A small masked image model, trained from scratch.
Training: soap at rate 0.0028, 15400 steps, batches of 128.
Data: trained on made-up road signs on poles, 122500 training examples, 16.1 epochs.
Rows from block 8 of the encoder, named by matrix and row number. Rows with one number belong to one attention dimension. Each number is 500 + 25 x the weight over its row's rms, rounded and kept within 0 to 999. All counts start at 0. Numbers have three digits each. After the name is the row's rms in percent of the matrix's.
# q: attention query (encoder.blocks.8.attn.q.weight, 192x192), inputs 0-95
# k: attention key (encoder.blocks.8.attn.k.weight, 192x192), inputs 0-95
q.48 108:441544505497463507487507510502487516508497452469545534530498503497476491512509483485473486479531520487521465497548498512476505513467486503471478534487522503503557494529507496485518475487493504508476535549479516489546523523465475520497488486501524540456517494473513519518527502501478509492
q.49 105:481473516549443489465494524457516528498469505533476485526527492471521463513477490471468457502476503495514478480504513509502496520536478506537504476477526496466467553501506547536493512455509474461509509489448514509485548489510497519454504532530487498507487507553486476490531493506464548459
q.50 092:534503489479469527452466516482512517510500498519531496544509471504475493484513522508450491480497509511548487532496501493491471486481477480509497457492504529520423480517526473503496475549504503552486544458483495498546511503523483523544465536521513473460509486436480469547515453472509519551
q.51 096:433530509488478500500516500482477494534477478542533492494519504530497498481508488473498520538472545510480536483489537496517467463497483527486473534520461505496512432464495480486459525460510506527464493568510483500512471490493521488492482477501524510505517559545483520500508524535496514519
q.52 090:482535484512459508471529486520519458527480470533516477533478513498488493466509509487503485514467469506525511488513543530485446525492526502519518507512506524474479475478507481490499491510495503453490505535460478511499504503464503521521496476501514486514553513480446496487523515516472499544
q.53 102:519476495497472508498513484563515474519523518525489488502505545531512521498472494499489462448450495523510480481505489498497507457479484503517508487497501486487552478512443504479522546502515525458494489506491488523511536485503515513491449557504512494573506508446518541516495528506449459522
q.54 090:527465464474483491501495447514488517523498463500546513517483497447487522491541486477507540503471465484493524470537522486523480530466497476506504483499475451513494512490501485488502523487501515529536504467470488543472502478536462507515477522459505471489513544513547481516491522502470503511
q.55 096:480508508490514536448489488481494502481494464484485538523511503474500502513498471500533530541476484487483529486516493543515506558511474499552505507472522471497497490469515484482491497537500497507529538509480435527501490471488458481492468512552517464530483517512493515510448491517471496492
q.56 093:526484467512495466464466486489525527481501494457470535549496471465538500519520478525490508531483486483559486544467446496507516537493476483536512464479534527532496514509485473490502514521514491518505497491495478517512535512499503488526513534517490460459519496543504502497496498515521523478
q.57 097:480479477538506423461491482419497466504479510516462490510496499481493509468492507517505472507493471519561538482528532488538492521526478524505509484502500513517466559531513481500499465513531535501505458497480490506509506484516469506481467508543504467489480483516518515518461462499482486498
q.58 105:514510502477523523511496510521520473520501435516487470483473453513486477522485493537531513479458548490491477492524497522481498468523476528537486485528499494470458512520487490477498478475464487569502470529518500539516488509514491518504466520520511526527456495446527544515507502455521489487
q.59 102:477498490559460507466484482525516529539541517538481515515516498519530462481469468480490462487499488536527487489554482511477496548523519497508531442500509508486517497464502514488520495484502428491453515510501485508486516491527510481494492497484516511498492451478493564494531496475510508465
q.60 091:492523516518503539520537516518476503479532531480501507514503500497496503479515484506487493546490477495509446505486493513484509534504469498490508498448506485512490506494485529516492477442462490484498505524487478486495500545509497539500493527527464496482485475451507535491507502511486521450
q.61 091:495475504467510504487482501507523519505457450550500518521467473494486537481488495490451524486516421511491552486491498488470507498500506518483483505488489505520501482483515503494505472457462505482523481490536483507451508476521476509466532488503526535529519516516473519549492494519514466473
q.62 104:463511520537451462513482538485505527518505515485513508519508482507469492472479461498456517511513506484542521519498511496504497513492526505481499510480476511461528498500478514518484466521509531526492493522499469463527532550500470551528499433459530547532468507464455524475519493465492535474
q.63 105:483484493533478509478500512500514503493464542476469494513459485451492478506482481513484521521532556489559469512493484529507506503498477537514478479484513499502497511492458514486511504476516494491470509504441504485507530474546490541492464511543530493503521515501492520515530488470506497490
q.64 099:503508500526520519513542521507531492518515499486528510530506476515486460474502482499503506546502501526535502505481478515523524568477515454487518458554515515529502534481482492484545491497493430516523482471512506494483495524462506515489511541506492506499526510551548505506555502486545491484
q.65 106:462496508487515507503537509503492502528472513494497453501517489480494519499518526487491462504508491522463495496529524513484518498545502493509495502490522512507483464508508477528509539555532475504473469513531492505470516494506468504492496486532522537473508467459471458491489534488477478515
q.66 098:521473503467498502510497474471479553517525493466516525546479499525498500480512480512508493483512567508446532482527540503512510490522491540470475505556504503474483475533474478490528507476480477507512499511459537538504520465510510571481508484521516512481527526472519476508454475461512476488
q.67 091:468507523508489528503508471522462484538470518526468502468510545480498504543540529470505459473509539515525455511530495508536481479492506518531530486512500522498519516513498513469470469536532477482493478471500487503528463511470509507498528435502476530481478463468469465462518496502496475471
q.68 115:498448507512527503525499510501485481536485508509529472510490472512488495526505493537471495482529521459500476495512479534517439488513507536532557502513507515532529505535496489532470512481490484516519492490478552484499525477492499538539487528502510481473456529535505477534535474489502501494
q.69 097:489475485526484497462509517497461512550500472479529511454533532521493489505482496458532513499503519541492501511459500501503520462526515489491456446474503504471511514461507547467517503531471519522511540545515513494501512526472475487534516487500498479488497491517486492460492466535523497513
q.70 105:471522525462471527475502485520464452461484485526548489517491492533516493504476520532499527510471479481508523502534502511535484503490459519538480498482519488477475509517534461513544494507520529501470498533465483496539515543464476529467486501487505499522524478479495552531533491465450501514
q.71 104:480516493486515517507477506534481484491447485531520524526506484498540499518510503485459452485505504498493544535529570521506492472512484493479472518515503427528511490489474514527500503528519431501497475501496513511491529481477472478487510491543514484528506486522480517515485468494527458471
q.72 097:499469490500512523474488478502469459523461540513533484477511515504462511519513515540487525521503493497460493496503502468494513506514506517493527517507506499528484491486497534514558525471538476490451499499495503486473503535460484459462558477516473543551510467501502530495462512524507494488
q.73 101:487500528440514561493519510524525520460477477552494502537493492539541476490474476507463479535473508481502511519444486501515474504487473504488483518509514435483486531529516525493512515481482505515483502501525487480460509517497524498551508483556500463478534493494507532541524522495454512483
q.74 101:521522531437510510494520521507515518485536492503503471484493544514489497477499476540478531512513504449506491480491484517506461520521479508458514512480478488497462443555550470513461484484490496535489568480511507529452472526472524560490492500498496532509480526502552505535501506464522514480
q.75 105:485493514505467459489500503465525495482519488509472481529479488458532521497529490462471471515525503559488513522522525536516481510471513505506456503513527478532478474514483502482486527482501491460557511500503545562472507449478486504493536480504484490499499519487473501563531466537522505505
q.76 099:505493502491459490486536467527488519457455526492480492502490473497517493530495540547549485488497479527461498513485468503460507506499479484473489491486503487518509500522519520475497537506534519458476461505490442466456520488511494484473505493527479462520506511476496533505472491433448496474
q.77 101:507485493528498472511499516501460471526505496501456503528554514491534515503515488456494488496494462469542508450507544545500477487498503507459494509510497491518487511503471490510528509497498478494546507486562554478431482473467503484522500549566500454518510514531519478540477493534491500522
q.78 098:487532502453501499482515502550504478506470492518518521490517486531471457477466490536508498500518502502501507477515511465495550518502466473457507483509496516530467546516518511513529530537554511514457478514539480535514525514435504518549516530521468506534519496497537524487453471484463519536
q.79 095:507485482553444516506501508493539453491517495424486502494535503492539476492524508508513449532488548497510483484535508484497538501509524525519440466535527513551492542510495496460490553494485472516522454503538487499536491483512496531500487537478493496503517492458503541483521512491532508523
q.80 112:471511488485492497505485496500524502499511522508480487529493545506420492468489451529501504498496517484553514479513481496485493535531475496484547506438480525464482526450524478526516510470515493507495509531448520490538487533531455483463515512482517550471452469489512528503515498505519527489
q.81 113:473483479512486497487496447514549499545459491502484489503485546459511485562479509505497424525506555537499461513518495511500475518519530504484530437448463573496466529468498483530504502502481481479473519542456548510443516518499446517474479503515480493487476482556472510527542514462490539518
q.82 109:466499498461467499502473479497493524519512531448499500505453499481539506492515515491498480465498515487524454449522490506502529527494488513479469454525497481486537502546529503524508435515532505510527570503488485527493538482492477511550514477510506472510511522510552470552507469488511557502
q.83 115:487531498495530505463489481458530487517491487476487537565519512507489502491504486489475527498506496478483525444459497542508436473529481534485491525513494501504461466481500528502515519506518462528466446483523517492494525504474495498531499545472513549498489469494525501491499510550501473499
q.84 124:513501519511482527489534520473473530510548500489479478519521472502492505488494509465539462539483479522497507489521502516514498520493466469468472479498514451563471546485509474486475441445471485484529492475513539526520495487517499499526508519535528490482524530521489490529518465490509507485
q.85 108:494463457488476516479482498487491494511496523535505509440515520516496514491511557531468544493493516494505516536478478464481517534450534472490475479490440488485471470484526505482484532492511531496496536498516481488533496539503510543508467520464525491547528481482488555540533538480504500512
q.86 110:517516534534544536492489487497478506488522508501524520484498496478502530520506490474488479491476473469485510485453446501512451501520507509565533496490514468497519467480505531465504513485538513505565475472550520519531484519511511518489536523518481451464462530510500501485497469515504502505
q.87 104:481511458463472509465463500467489489493517502525498526543489519512503516439524519523437531516514499470487529508469516508529481505472462491512475512524491452497502477501516499461495545471518461521491519497513508483529516501476504512496476484525503481498522509438504506525476554499532497475
q.88 108:525547492510494473519497509527511496494544563502496493526498492497549490445550526537489519463510445502529481516486471486535513508468519546513470503519527512467506493525522494536512522527488514484478504505526496496455444542490495543534508493488508432502517526444480518518473487496494546478
q.89 097:501514499514512541537553464514513511527470507493480474515538447497518501500521514484501483521476510522498473507506522495508476507502514519460499506496503486490487519495492503534514508503495489476531468489567446516473508504477513527529449538482524518508486547509469508510533521496526492515
q.90 111:465488459476513520541529507489565487520491459543528502508491474541533505516511516498466511446530536505471517509497516492535444469516514481479476524523490515512479480505481530496495526540551483486515465498491511483489519498504530468483500519466490529496497505539474464511499496486451499539
q.91 116:490528495500498500530525482481509492478516507517460498556503506511501502469525481546502480453507492464514534506495497517482488525459500523486459496527482470559515506547499455545517518453509512487502527534489453497501494502478492519548455508472541482497506515503556489508469532462478558489
q.92 094:518491518520495484533556556512477505499491523476496482436447489521494520482473533484513516498486506534498465487481542476478494472482538496460482589515522500501500480512504542502470481520502550485502470466530536534491475509496529515529522494504495472520496520520429495491477490496492488491
q.93 107:512468481485454506458490464515496500509499466517503513556497522520484458480529505542516483507531511458498543532501485466507518510528475523512487478503475551454495471539498471467501463529496492528521499471476445484517532502505497515468512445505492508463504498473502477504513531423517466496
q.94 105:470498506476498510523477468482537516513495477478477507516515540495431483521511506497492548511503495499498521532483500509525487445511530501484526485469505467481482426480539475496482527500511515483514505499512513500514485532465541514456532474513511501480485476513509486507482504486495518501
q.95 105:469477415524496496514535504522517480499510503504503507558490468505511479513491454461472477503473473475576512500492507537468515493446496546523451448508508484454496497498480535503513499505509475498497441491479496495500540518453474497555482486467518548531530516530465517518526520474526507523
q.96 103:492524557496554468516544477473481490523504494491490509477513524507515518483518511480531497484513450490506466458527526492477544457499472512520482550493485484477523508514476498472503474482473526497485491490526464497552464432503486486525531541497501531485492489482530502475479509547493502556
q.97 090:499558527512524543494507500499439478492484493464488507504490520505535487494449485491500467518518512480497479484523472440527469477510486499456531498517522505521505488493537541458501474515538442500543460496546478560522520497502497529509532472514520502495445468541503514464506439548473482511
q.98 093:498480534519505501457459473528531527526524494516522501544501506500482507475490496547495523495490495418507528572478487503488486505478501476497519510526498542533511495490534474483486470495512505524478526500467505555503533520462478516468502487519495502482485479482500472536523540445496479504
q.99 096:522483516468562499514463453469462439498516496501521491508502441535526531500499523502516503537476486522498488535500480492475527461470496496550489510518513446506492448489494504503515520480480509466479461449525498550492518480507489513437457472535498457547481466494482489524558483475512483496
q.100 109:477525512505536488479533506519475509500475507474499485541520486475518534492484499497495501500569461503539532509548521528496515529515497488474528508520552469497534498505481472511511509520521464491513511536479486512549489517470497468469489491499448544536506468485511522510519511496501446477
q.101 109:474522533510478473479495471508482508486512474453514540492515504475519463499503485517522523492476513485524482490492497509525522514418469482462521501481536463568496526540507493505471521494486525496459471501487484517494520533486518527519499503500508462511528528499477505497514543474475537488
q.102 091:466505493543559456539495501489530522534493523517495527479501535500525472500492530473523460483495555523522516512508500465490522515428517482474532491523465512506528500544481502487471491488560460548513466483492528491497486429459494480511488519510476521502517516484546503503470469467477480505
q.103 104:497474506488478501509478440498461516516505506507495534483455519510517486489468525512490532493481544536494508519473494461510518468489518498470487491460461497458492520498515491530496501563482480486508516507442519494519507525517521454523497439510508463480471503535504521501506494489494489493
q.104 096:495535543497514476495476502545468537484485542497478518487480509529495485466485527478518490480520519502468497493532503502487528501520500499501509512470506508506521489519505490504537487546507523495515477515475512475497469501520495465466523496482504501509476516513513485509498473499498492503
q.105 092:491514504448473565481525507493487555482500469530462501545453505507535483466514467506454504524462457472504529504472471540525483516489473481469511468498488477491489454438498510481468492445481462505516482487512485467490467541518521500531488530493556507469480561485477477528500478455520547462
q.106 104:495487503519504538487485486497475488533532485469520509500501470543504507482541517545523498490549519487482458521534525537458551474502483482552504468523485510436505519542512510474538502531506483483505510523522485480476493508449460494454502472510535480474455511504499471462481531524514481506
q.107 097:482517489504486526447523479524506553470496475500477529508466545498507504464488483545500534461545511420527499490497468516507484523532492465491539496497520480508537467455494473525495515509538452549514498508494485467547484502474527492519500463460499533510546451525530506472528514460503485487
q.108 102:492518475490512503507502499503508546493443532459484523489499490525505492497510492538503511515519534482493479484495507493545463524532515486461495508502488539492549526479490512462534492545491528536458448555492459474512543530530537456537569508475470494460505519498535507489491511496482495485
q.109 091:521504488544489434565468477502511490522493496508505503464549492512500481452522478483508519491510489515530489485519512507474542498516483510501500488534472512487532490492495512527482524482493542525505495492509494466525452550478519482486538492519493519486477518504519470492503485484561528496
q.110 095:466489516516539470484489457490484516545521541488495492491501510501510469491493530500497527500496483479493535527493513488540536449497482529555542480532478487494496479488521471510485474478505512484506538459514533522528509511453492507536475517541508494491481463515456516526517471504532482519
q.111 093:503522537488506459500525503506472498493557450498479507482514538555501499470525506471494546449499484455506533452469535513483488491481484512486483550492465505499450473531462456514479487514480515472478548519498476495525485475466468473528459492518501474489529508515526487515490514485494501522
q.112 102:506492521466518463493505476514479529505489533523490482526497509557521500478494474443509507534484491504480482522514500466521516470517527558510484494530495494514483529555528518452487507474500567538506524481532524534500513476480482481490533470523496496461443487460491489549493493499474498529
q.113 105:510518538494514507535489500517457451471480503510528510507520500463499486486511481476479517522487525512491536552481526515532501482489518534520495521502555501479507468440568510538500512475499448501519519511471509479505502466488486511507507537497523507503447498507479501497444527506492518491
q.114 092:493535495485495471525517483507474480527463499468496493463511496469533464536472481503493469494516470532505485527491481475485503507519501502475493520527493548557517508541530493489482472499474535548523522506513533502532518506492494453461509532518467498458534480489518540499548465526498535525
q.115 101:483509477511534516515509495452518466516480539509490498509475502467504473542449459494475516508478520525470510474504501470496515516448511525544477527506497474450483526523536529510489511451485469462523497501473509498420494486485441484515490518483468530522501490491457561475504474499505470479
k.48 110:497472513492503481515473517510536456455516454501480488502541509490491504536481530473514459504465502511531504527461489520508488510494512490528475458549496497501470473465504463499498543453443516491528495523519584500495517485507441489521528518499495478520487532536539540487499498497513527456
k.49 100:497519487512469508446498509469507482495507487560493532499551478479519495494461478531494530479507499477502481511525478484485516544513506530537483508495485521472458533549515504524497507471508514502471523497494447521458502528482456536531500490523472439490455520499498517512496534474471513491
k.50 104:509478507476468478476516532528547490466472512550474479511476479500511519496469540544495490475568510461483473533473465467517466522535483492498467505477493537493487543496445495495510560499521509516503498486532485482496504487518537500510519509468494492513478499517481570536526476506467519498
k.51 099:477479471521504530506484491499506480495463473457497511450465552496504483488508515501516501495495557513481531492535473490494512520529513517481482478521514493500507503469491500504485539508489519498500477530484440537530531503495508479520519496478480484495463492515527543490493509493503454503
k.52 096:491475503485477471482506482522517506503444511512455520451480535478459491520504493516507479546474495504528567533466495488531525548526507477509504498491526510518485501493535522487473533509517528479483509540472524477534526473503529491452522527475499488500488500529495510518491490466453478477
k.53 112:456533527488520504485525508499499505507487472517510509521449514460500479521478509514469525484498518550503470528505472482504505444510572507526530480524460521521535550485508467470525463514551489506499500465499505488498482494498514564500486513489516488559498497495480522543550520517468470505
k.54 092:502513501480510483558510541525523508504516536511470515471518448469467528514503469461478506500492489502522533514518558506572504500440510524501503554504515514542510515469489484473475530470479497509518491489436476526514526485510522510495498456468481507491528512482535494521482528520520505512
k.55 094:491493468530490515505489538502538457501526511493468494522472485527552517475480494458503528534523494495518529515441471499489501484529447533518525550487518508521474530444494538571479479478493488499506504517533485486497470514500451483513432463512534497485499480468479483497498506525477522463
k.56 099:490517476489528519465499530460498516459500497517552483536502511499509485515500474535535451495499429545521476460476523493530499490474527517505494484498520531497503494465465541501531506510541467525482501497538490491466475498478514520555474479484481515466550507477511504480499487480473509504
k.57 100:485484525496508502493494537542503486516476521514500476475532507493485484469463438469515543506511453512529504498513497495532493514554463459492471539487496524519485480499490542498496465519499484534519502516440498486501505500461463496509479504549573489485499488490502450509483446520472490515
k.58 113:472502492511467504536498504501518477514496514515477503490475495545519480451502512510501516480517454497486510471489538513507506520504493510473499479545500457512526505513505440520509472483528541489465529473462460486488555506494496478482452498470530524464532562470523526487502542465509538503
k.59 094:492522508536438504493476496508497565495517480476493523489547528472505466484524472508521488503492477530510523520514499480495504538470512507479523460463496509486523503510487516500514504521553503520544548541476508482495497478534494498524512462471486482504523483497516508509491431483501496496
k.60 092:506494484524508532491477540452555505519504508496485486458504540485468501514471517488460496478465473517499491496487522502510441486460481517489493472512467511496504464455545520535472537502487474528490491478503563478528515489484517512515495497487541478495569478505537503504468491491495510486
k.61 100:488470427518477499496518520530506490522481502490478492514458460492508506478502518479452492482476490523518537460520483490527508488478518545501495460524523474496470517470503512510482491537490463505508515520485529492496470478495521459467484526457489502497506553468521474489510501514514525473
k.62 103:511510514503522491542435476509527510461515468463458496517489505496523529499483440508499469523499521494491474478527543525459501559559480483540510503492505467488493483488498522462498525492518485513495512534487492511538537485522498463523510503509521523522448439480522540519503484483522508492
k.63 099:464527483532490478505529472525507497563480508481504502455479489468504488508458476508464479540494426492484486500536533487466498487525492497507452446490513507409511469495505479486517507498543523483479507529466535461485514486525494505525496489509519503451471484495514514525511479513509508492
k.64 097:513475503473464504483503496543484543478484484498497502499525518483504553472530546490539439515464462517514557501481488474501524480507492521446519546519513496523502480493497501513543515470469503535475516539493506503496484515467482498489536498504472481456479513495503479532483478480487497457
k.65 103:480453503480506538474502522495447464522480534485470479533499446507507494534509537479464518511524515535500420483491476520524489464460470543528482468517508481485498513487490555543467506541509484494476521496552537522486517462466462471513568497505489485510499473510496518508568497473488519534
k.66 090:513496511490514514454466514516505515517526473512495494459505534501515496506507484482502512508503548498456529521476474522546467492482509504487546519495504485511508498483502498484462477523499540545523553527494512436488499511502531495502493484519496516499488473500549507507517485531537540537
k.67 094:532478458515471477494452515514498512516479477492478513530497524474526472491489488491518506517498561508436490526535532498468509563474500499488504511494506496509487469471490483505490527499502462468529468493498492487489523471509489498546511482465470465526477474551519532473470520494478448490
k.68 105:482441479531510486504517488500523531528493508490520514493491484516491495557496490457500484474516458492542540523474484495513503523475521446501469491519487566511515482543463508506478453503526497511505528516496478495469465504493536469576467548492554507474478495535485485526511435512489511480
k.69 089:515550504448487490496475468510496507435536509501489489518499493503502564489505530490494505529518525511471478489521511514504469510530507555533499539447474486497503516522465482517485497548445488487487504489470469487502478501498470522475536520464489529479492544445506501456463526473509538486
k.70 105:496516481480530495510498507531506463513489478503535477530486494527486475513517503508513431480486488500517453483514511499499506507503519507508475521558520544434508477525496457529492487482524463535506458477465455506530539519510505514490443486508510535511583484485505535518512519464493468517
k.71 097:539498575507433556528500476535510493513480477427519481491485481509501476515485468496513490511534533485496532520516504490518495545490467483487483544520484484513499478507516505510535486499456485538496487522514485524508477442508531486509479503475497504523476533484512473500484492502460458524
k.72 087:508504535438516550497490485536510482465533496505485476536534568496545515507481500458529458477493532489489464522503490542487489498491529521487561453476505539492502459523495519506481486535492508514558511474496513470508525456500522497483495463497541527473519463524470499474512494481518497501
k.73 102:544474469488493466516477481501481469500497505475512502475476480493466506451481497471471537503509505500534536483502555504476501560461485511485502570511529481521477493484518463498487504455465512557508496509485449538514493466479512493525497542525486512521493502488544511530506475482522560539
k.74 096:524476473503525515497534508479513538485524462518505480488497523515454510535460461472480461541542501485477467506498518455528520482479447456503480496517466516491572484524504515514534518469460528564488513532510512456521463481476475475516505541513520484509458517526563488489508467507506491494
k.75 102:496538511511505481496527561509449506511473537492529503541510481481526483493489547475499532506488554461482525505496557508526507486496466499499442509487529479523472505488537460489485482473498524482498560499516544500471497506484476522499487481540518493479467543504468509527526501474517524498
k.76 094:480495519504517545444488480494521502495483470488511483506501547544493469471476521502514498478508547521501488471494515463512525488480526472581480491523470473493509495504505504460535468469531523500499477542493487517516516512475551485525492539484540526493507478507501527532549522498457462529
k.77 100:521512497504510482466505515472545559481512521472514500536482452534507504493550509497483521488493456514558551504523496464506534473462458483486465521529530499522488507504491477525523520526536508497499457523496513510478499525506479486506512517470519505459464524482443488535474466490517486481
k.78 093:540531507482511514496504485527483456501482500482479490460492500485494514462525504497455532532482526484531525524472506540498521439516501493532490476490475500491488471493449530523516532487506516528497510516493484517526481544502510499504485479494481490509494474505531486517516519475501466533
k.79 090:476497522486523540474519515521476484491523518538453498503524534477486490492493493519491511528485493496518491505479502500498516525499477543464480528507523450524460533468489520521551496478446520473489532483516494487469491478468543472500486482518415489523458489516517526497525482519480488482
k.80 099:498513507476522494485503471478538464486540465491473519504498487466474531543496474490477517500468495510496494474477492511509552481522468487496504516479453471483520510493483496521517443521484493510495494518532495473517504488501503500522553521482489495546495483523527486536515470512467522481
k.81 104:492473442493472529511514504426537502485473524503512504482493477485508496508517538491483528499463517482470542500497501512529523437504507491507508507473510479506480517463476479501493523510446506454504508451464488523515543508463477534526510529500501467469526512529488465461507529477492521509
k.82 105:473526498501503508538485492517513499467468517498517524515481502545501490442507497524496481506503559514519532484460512502514508479553536505529531539488476513479532523504477516543488531519497484485517477488501491481501508541549467483516488504505511516471510506514519517503534541524529473505
k.83 110:531505486503544465512502511529523496500539495455452559534503472491498499492563461503493505480531483501525506503491444490497475532508491503516496504486467476524485515482471484477535448497507517485487460529473515491543520487528487527495481493507483507492471488509523515520470484457509491521
k.84 110:525504515513467485489458514481493517508517493457491460498526517511483488494518495481546515526469491512458479492481484508500507482456504480462503513503482453519511474493483493498516466494529499530493491522539554519505468516464526504511539484515503450471486504529515478448522505522476521587
k.85 103:456502484527488498505450502510503454554479517543495484509482477507491496481497525515487480514506488530485515524507499435525504475504424505547456517526482545526479501518493483500490487505503496491508504491465491474430464525525520512477475495476549452491504521512464512499490540520489530490
k.86 105:522533490472528491444526537505483543449545483498497513523533507478511504526494471499500478511535483497463447509505496523528515489457474492530517498500501516527500486491524509480535487471502532515489518473538482501511482504525484509503505497541542446471503488507517522517449476518518467444
k.87 095:502521464496490509483505502502492502530475498451514497507520484496505489432519486429497522520495499482569485513497509488530441500499482506495517523544530478523485510493487467495502484493561507517487507506507516521504533494500496489514499471518518447439539527477488549491464484468464452552
k.88 110:498493547420495522535479487497488552527479468564527477486505509539489532508508509516509532480474483527536507443484445498504477491495500500491498496500515496503496453472524490536517512495445516524512511521524522499442488525514497502497475515507539510503472530499500514498520496507509491476
k.89 113:502516482493527558515493489500478508532440486469493488479522489505462490507525526472538524460472470505508522489487500510507511465469506513468440529508557510514487500489505486523483540520520485492515481498497560522483517512490483482491522495483528517498525459536534462531493503467499556516
k.90 102:461498505486537535503532472509527485511498470491489512497519516477441481557501483464464494487513529487488475518472516488459483509508494480495493462444490508515507564521482511506498497473507510463495516516465467498533537513491474523526491530487523508485521470515501525519521518513459527497
k.91 098:501498505481452466475472519486497501507496484487527552538502504512495487482544490495489495486502481523522520489494503504499480500490494480432471473511472509505534475501492547525525520498499535490527512498512500475504538494473545522514490479490515491509501543514497474531495542524520476488
k.92 088:515473475531463473513458516481522513476470492501508487519456517507515485499458509514525477527511473537556483489535475499516507505534528485557514485491511470493486487509522535556504479485520480478534500497475537506503469521456447482506511488510495497506489520470490512531531475491494540522
k.93 097:480507503482548527526467521536501473546488476507504533526467475505597483494502503496498492535522493504484484478506516519482512526479476520454512536511509533458516488509485473490482480478533466522492466509496506547497513519499529497475496457547480513515497447481500526524541519568467439457
k.94 108:516479496495526517521525485506530513529517495483472507553511546492499492491465508490487509512494502499511492448499466468507497511494481552506528462506486473483499496477460480490473470446507488471515532531535488464450538530520520505481470489522531481456456497515495537512514480473483517536
k.95 102:495513517545505471533543525524528525519512469459561514540506484485493483489478520499508487500521463479469490422508492496497515479499499541502532533552532483513502509512480507535502478524465484498487469536524498494490519464497483498503485492489504522532473501503497470530497528478538481488
k.96 098:490462506496509512493492503507474493511580500518492468521494529552542480465469511496521514487459471510503517518505520507531516489512523476511486530525533473481496493520466512466505494507522487477491531468529524479545531490488497527477515474516484523506511476525462474505434487486498502521
k.97 094:559478538533487477494481464521514505530478479507523474499517508509451535487496499517518509491512509522469469517520558460451508514492513478491554524456492462505493531528504492530494496453533515457489492504435477497522508529491494503512481466509477518508490487472500450503507544485519488502
k.98 102:457503502505480496518485520496485473544481535500537513489472494507507495509496467508535488522485480504523469491470522506529505523532486479473476506505501492505524476491486508510512544513467459492477493454501467503500577466551512472490524502462460512507512502473495500518508538447494492467
k.99 097:532522527502503504578478465465453485492534478511511496528528468496473470454502522525540490520505529506495497512492500475465519493476473514504462509539518485506489472460478522503503528478494525494540514549513478508473454525510469534513478453521515466490468445502496508484456512502476493486
k.100 108:515529467528508507523529536529473479505484533497528478510485515520487489492487506549527487498505508471528445481516526481474467518503502501484464436524523476500519542509502573512519541526500453515476472478492511523539511427523487464508480534442472520506503507470502515472495540522482474503
k.101 107:507513473461526522497491486496496448489474488507532543518557521516491495439474509520476531486458529520516481465429484499531524526508489513522469493539480497506501515468497465488499500506469496490507476534463448488512504495511483547455513540517509514554547480476525504495498535444482518513
k.102 097:505530525541499468513511521469462531527532503530526493476541511518481499544510453466487455519530501456494498541518495488497505514520457467508534505507499520524504490481486478510478500497495470508500495470535499499477536490479514498510461489524530536518502481518486476494515504483499508499
k.103 100:490505523509481508462468464477520526520488550529495432491504504516472564491522528485499516547558535471507521488481471473506507532502447511522522482476498467521472535528520494519499526495509504457502516512545495553499491480527495429459499523502502544482465512453496513501491513536502485491
k.104 105:515525529510499453516496465487483525422550505519455503466538538467510513486491445506523508466522529497494496490505462559460535526522533481513526482463483526496536500517473519480489516546493480501510470517503495498540497475530525493448514494524465501536467575529481486474521521482506513506
k.105 092:521439545475470455551500490484557522526498503457462508497506486531479525515548524494494502481480503498531494528521506509507514496482518447506514488493457510534465479508504522518562505472489509488504502524497481490422493527526486472512451526453494469537470451488479529487541541511502510504
k.106 100:463554510524522504503512512503483505493485497487484494525491489490469473462484532529526456540514503491521484505507527484536564465485488454501465501497493509454473494455480486467465529479482443521528467559503493496529470447524535504437566493491481487542485497481531491499489538460466492483
k.107 095:437496452501464497507488510537497476476465514485529507461466528474506477522442467459509466434539536515448510503511509512494519505483536495488512506502481501456461558526514498474495509537489503532495518492461474504486515520488518491497485538521498506511562509499489509485543524524478484532
k.108 092:483466482477501475464518530492476512447525532514515510521531499515518531478472490484486543504533504468500498513515487528509461547467488492495516467490503470516498524518563508545508514511493492466514523491446477504487495520539538477465496499530495515457494508508474502437545487497524484503
k.109 092:496504461521514527484525464535528562497531506495481476446523531501451515477515526509452493478520486478472500508531501482523502491505474477547488554505534522483509495490496499499483519491478485495472495462532492462488455506524485505453517493518510522529501522505531456533489504491529514471
k.110 108:554498490517532497501507491467542528526523470495480491501524531522494478495514479479536481499448509492510540464522527481487559465490486482502496561514444504469464507446508517523500489503499511478493488488498519514487490515494472453465508506526465538565531485499526469489471483490475503507
k.111 108:496523543477507515516486480512468475455534519484489491468468495498543519499513483443528537500530476503471481520473514501481532487491473529518489486474492529467494501517449459481500475536480521502520499498508523499535507496469467465470521553479510520515489525502533521544464491499535485536
k.112 097:495450537495472496491507482485496479498543489471446482467506501497481523530504504544496465507513492491488490483505499513493471524513536515504528451444488477515470471494475519486499521508468489502541498444506452500499494505539515545485516498506511458519458552514481527442502477494518510488
k.113 105:512555512531502469480532497515509486492484486491513506526515494508520531538535550483499501486456508507511478461554509533511474509490491486480492500496574438513532469532476497517492488458475534492511463534512532507485493492506509549487489485474464495505511459499481519444557542461495499481
k.114 097:440472507485518480534517482500500483446520493453530528515555465509522496483498503474506492450533526497465472466516509495508479512529551544558481532492507506478502481490486467492470503519496502525514509513496477502502462485518515459496523499549525520517467474502505503497509532482515503461
k.115 087:551474447526502493498479517529490531498481517512562490501490553500494535492489492485509545534544473519403502468522531501520483503516525461496468503508522511464491471439514526487497493471489497547502517483485492512525496494508498543509508501524493500493498481511514513468473492483504469481